config.yaml
arch: "vit"
hidden_act: "gelu"
head_dim: 32
max_steps: 12600
epochs: 2.7
Rows from block 2 of a small image classifier, named by matrix and row number. Rows with one number belong to one neuron. Each number is 128 + 32 x the weight over its row's rms, rounded and kept within 0 to 255. All counts start at 0. Numbers have three digits each.
After each neuron's rows are labels from the 100 images, of 14976, where the neuron reaches its highest value: "top examples" is what is common among them; "colour at peak" is the nearest of a few named colours to the mean colour under the peak. Only what is clearly more common there than usual is listed. The data: histories of elementary cellular automata, time running down. In brackets: how many of the 100, against the usual share in percent.
# fc1: MLP up (model.blocks.2.mlp.fc1.weight, 2304x384), inputs 0-63
# fc2: MLP down (model.blocks.2.mlp.fc2.weight, 384x2304, transposed), outputs 0-63

fc1.444:125149098144113111070187205083112204151120148119147093089176141140153153121118138144098120129169148114133167136103089154140079160082174189139162158096134132086095113113118161182132094054139080
fc2.444:113144155066185103104086086126066098086153154127137117059083108125091140145107124178127135150100156139099077172082085113114122148076112035160094159170128122167117070156168152140126140190072171
top examples: 101 turns on (75 vs 49.4)
colour at peak: black (60 vs 17.7)

fc1.759:017114118113180069130124158146090135134105113090066112193086196169111129164139125176114119181104117145120121155127133151124171044091100109113137119130102079106098128163122136125176111185109119
fc2.759:069140163106124162135164124146106150101128117161142117097142153106127125159154109122143103153076081135153173080217129105185086117174139088134125137139171138120150128117124112091118127096118110
top examples: sparse start (66 vs 29.2)
colour at peak: black (37 vs 17.7)

fc1.365:075126111115072170059162184104132110154098119144150126159104099094089193106117107138199089115134146122113117134115134130127163151119109129118113143206204126102096146179122099148149139104136122
fc2.365:155106132111135123087129120125071150194137129112070092096085094171112115134146123147161084116076195102147126112173142151151110074117085097111114100132155129093154053120105073147118143091125089
top examples: 011 turns on (93 vs 51.1); 001 turns on (92 vs 49.9); 100 turns on (86 vs 50.2); large cells (82 vs 39.9)
colour at peak: black (56 vs 17.7)

fc1.471:122095134092135119089143204104066234091168170114123154147100105093067104105144123091162145158122173124157124150158116113147159151083094137119098120131176106138130128096158100100121098173110170
fc2.471:184123123136154118118157190147120153164139161122077130122106116156130131178216087122177118122106150130093148108096083149119082108154067088067139155111169128136126148126152146167154164102163145
top examples: 001 turns on (100 vs 49.9); 010 turns on (80 vs 50.4); large cells (77 vs 39.9); sparse start (65 vs 29.2)
colour at peak: black (49 vs 17.7)

fc1.520:058138136122195131195115106140169131099142170141140063126172118138072078112072164131157077143147097119079142075145151113081056144161169081063123151120121128170125101116142129126114147094118144
fc2.520:099150096159211130129174128162127142132175117166140121070113175191159150090081063089115143219143150128105117115171112141150116130153147089099174170110112163172107113173118059144101136114169172
top examples: 010 turns on (94 vs 50.4); 111 turns on (80 vs 50)
colour at peak: black (52 vs 17.7)

fc1.114:127147127112157169128131157167142132142108124110127104158143204123133175121072087163069114151084119061113097110122106174104182116125083166161145146126145124127117098106129121133154139149137107
fc2.114:100136183100142130154132146137113132218140098168097154116119089142076139132123100177122148153087130105163181107205118133146074127136135097121144126168187082125226083087097112166182122165155113
top examples: 010 turns on (85 vs 50.4)
colour at peak: black (38 vs 17.7)

fc1.20:122081166095098096092063204132068205124122142170164152098110060081100151136141132128151144152230210137185129140154147118139072112054112129157158134121108104077117118124123129147076112145147138
fc2.20:129143110124176102093133103140046166171144158107160134147133130097127107110141078132141079160158108132075124180106069145172117079162164150084146120153123132140151115120136120164075177131093099
top examples: 100 turns on (98 vs 50.2); 110 turns on (84 vs 50.3); large cells (65 vs 39.9)
colour at peak: black (60 vs 17.7)

fc1.374:131106189159220143156123173127087168083141127122117101140165075126044129145146125149130177159135090087071155125107100111073094097215206103073111152129121087125080087117112162132118088092137104
fc2.374:135118136113123142154185161208118145138178125111140123127050123163119162095155103162069123123144116170144064128152065158085121183188128139093156153133109177110148146179178124136130102117143147
top examples: 010 turns on (99 vs 50.4)
colour at peak: black (89 vs 17.7)

fc1.740:101118137205125149127170177154166127127067071124167119080132147143094160124119187154125143137134113188136189101144094174088094155144156094150184141130107049150140126097124162110119130155064141
fc2.740:146130091097100124063137122066146133098106134131132105111093099128112098090089107084146133116121188091159091152096104117105112102106142171134085157131130125135103167165032088137115082123164079
top examples: 110 turns on (87 vs 50.3); 011 turns on (86 vs 51.1); 111 turns on (81 vs 50)
colour at peak: black (58 vs 17.7)

fc1.118:152159170112127150135174104097137153203130135143154163117096153138108141097184117177175105135125164148126139040082132182103116116165144138120109141141112154122128156150127091130093095107119146
fc2.118:134118148145130079134132161189078107120168175075146135110064108060100132093199110106138143173151148151115148169119123125159135114173162139089161118116108140055170135116166130149132116097106114
top examples: 111 turns on (95 vs 50); 011 turns on (81 vs 51.1); 101 turns on (75 vs 49.4)
colour at peak: black (55 vs 17.7)

fc1.414:141145136113102074090171173074165182145141161172198139141137104101114134121117132150143145096137181138119149106126106116143098136142113088152116156155126155142145148178105164149104111170117224
fc2.414:164127136143115073159151176154106154097128120148057108169125123197107119150190079091147119170156134107113132126176061190077102081156142085106175132141168100091185137094150116130124086099158090
top examples: 101 turns on (79 vs 49.4); 001 turns on (79 vs 49.9)
colour at peak: black (70 vs 17.7)

fc1.730:139091177100135129057178177108106143147068130149152170073126124110112162141107104173133144110151159109149129088138128190127111112077097103127169132123155176151135161153066148147124121135141147
fc2.730:123109097132165099110168108148064188148131124141117103092140068125105097101143082100131108117121171106119122176156094183173119067132135160109105125147162139087174119117064106153187091105129103
top examples: 010 turns on (83 vs 50.4); 100 turns on (80 vs 50.2); 101 turns on (77 vs 49.4)
colour at peak: black (75 vs 17.7)

fc1.332:150137169157108167112124164117106130210099097141177161117162167200112159121182082179158122139154154109076163108087113145078117131135116149163104177146115091138118139140105109114087156179127115
fc2.332:209132109126118104102136039172064112140123163101106094129130142126208191213213111145157102169119120156098113182097105135127147120173174151111046140116139143119124147122176191124127166101145116
top examples: 100 turns on (98 vs 50.2); 010 turns on (85 vs 50.4); 011 turns on (81 vs 51.1); large cells (68 vs 39.9)
colour at peak: black (42 vs 17.7)

fc1.382:053123174152129110106174255150151177126093116128175160146104113100065097084097044141130117134145136162090117086088118138067103101136167123150106102066118154064150157093149054134128111126110104
fc2.382:129151095115178091086126172162172178164128098181141186145164105093086170171166145133135187123099184095170140130173112138163151121164142124131157094114093142142148131111074102102127095100153120
top examples: large cells (69 vs 39.9)
colour at peak: black (37 vs 17.7)

fc1.639:081104092148112131122104146112133148137107088115105150120118144169144107153074139104137126189120135132078136041185134161116098154126100133164166209129096087148138183111128142121218087149132099
fc2.639:159150118181063111095140100208108169146112109101163095113048093088095118136141143094132179106170148129187108119084125131086146119083118118118113149136148128184165156137068124138132176150128094
top examples: 100 turns on (76 vs 50.2)
colour at peak: black (44 vs 17.7)

fc1.421:097146117117103149080123155076113102143048104172122174124097102126117180131105108192138129111245150155133139141121182106111105127046134066153141112148174149163089097173088097170158122121167135
fc2.421:126108136083139134087126097094041148187136132116101075104083112123127120092155121182134092124145177103172117132180128159205158042092148128108104097137148141120169103127073064133104141112125050
top examples: 100 turns on (100 vs 50.2); 110 turns on (77 vs 50.3); sparse start (71 vs 29.2)
colour at peak: black (73 vs 17.7)

fc1.299:085143154209082102143112109186132160149143158142157096147135150107115134143183155155072160169128122117104133085159121147079114169104153173191126138076155059140130129147099146142162099118162107
fc2.299:111099079171033112093121082128167130147078132155193073110125160086115133120086122110134108131127088091095206147114051110086157110120172137103067128109107152138152138197126175148143140162166104
top examples: 100 turns on (96 vs 50.2)
colour at peak: black (43 vs 17.7)

fc1.217:116133173158141179094082192104100206146139109167201137073140166114098140117133111118158132089173177119148163086131145158104144094118146106145144171121083143119126154185143129162080112174166152
fc2.217:169098099141176107101119085172065190136129115079160143106168126149099077156144077127160074153154115137084063201178094146140145084145151144063066123157158161076166171141148153177107130087117147
top examples: 100 turns on (99 vs 50.2); 101 turns on (78 vs 49.4)
colour at peak: black (40 vs 17.7)

fc1.569:081149144117136114150139189134176147130072089152172101097137073141082115104099090140157159091120182143121084107082138115149111154144105111161105099069126103141162148181098116084178148153085081
fc2.569:077135096140127106156092201153160124142120135183141106148118068131085124157146069106119153169073123096117164089079131163063151149175124102135189125124101109081078130140064135118107105124116161
top examples: large cells (68 vs 39.9)
colour at peak: black (53 vs 17.7)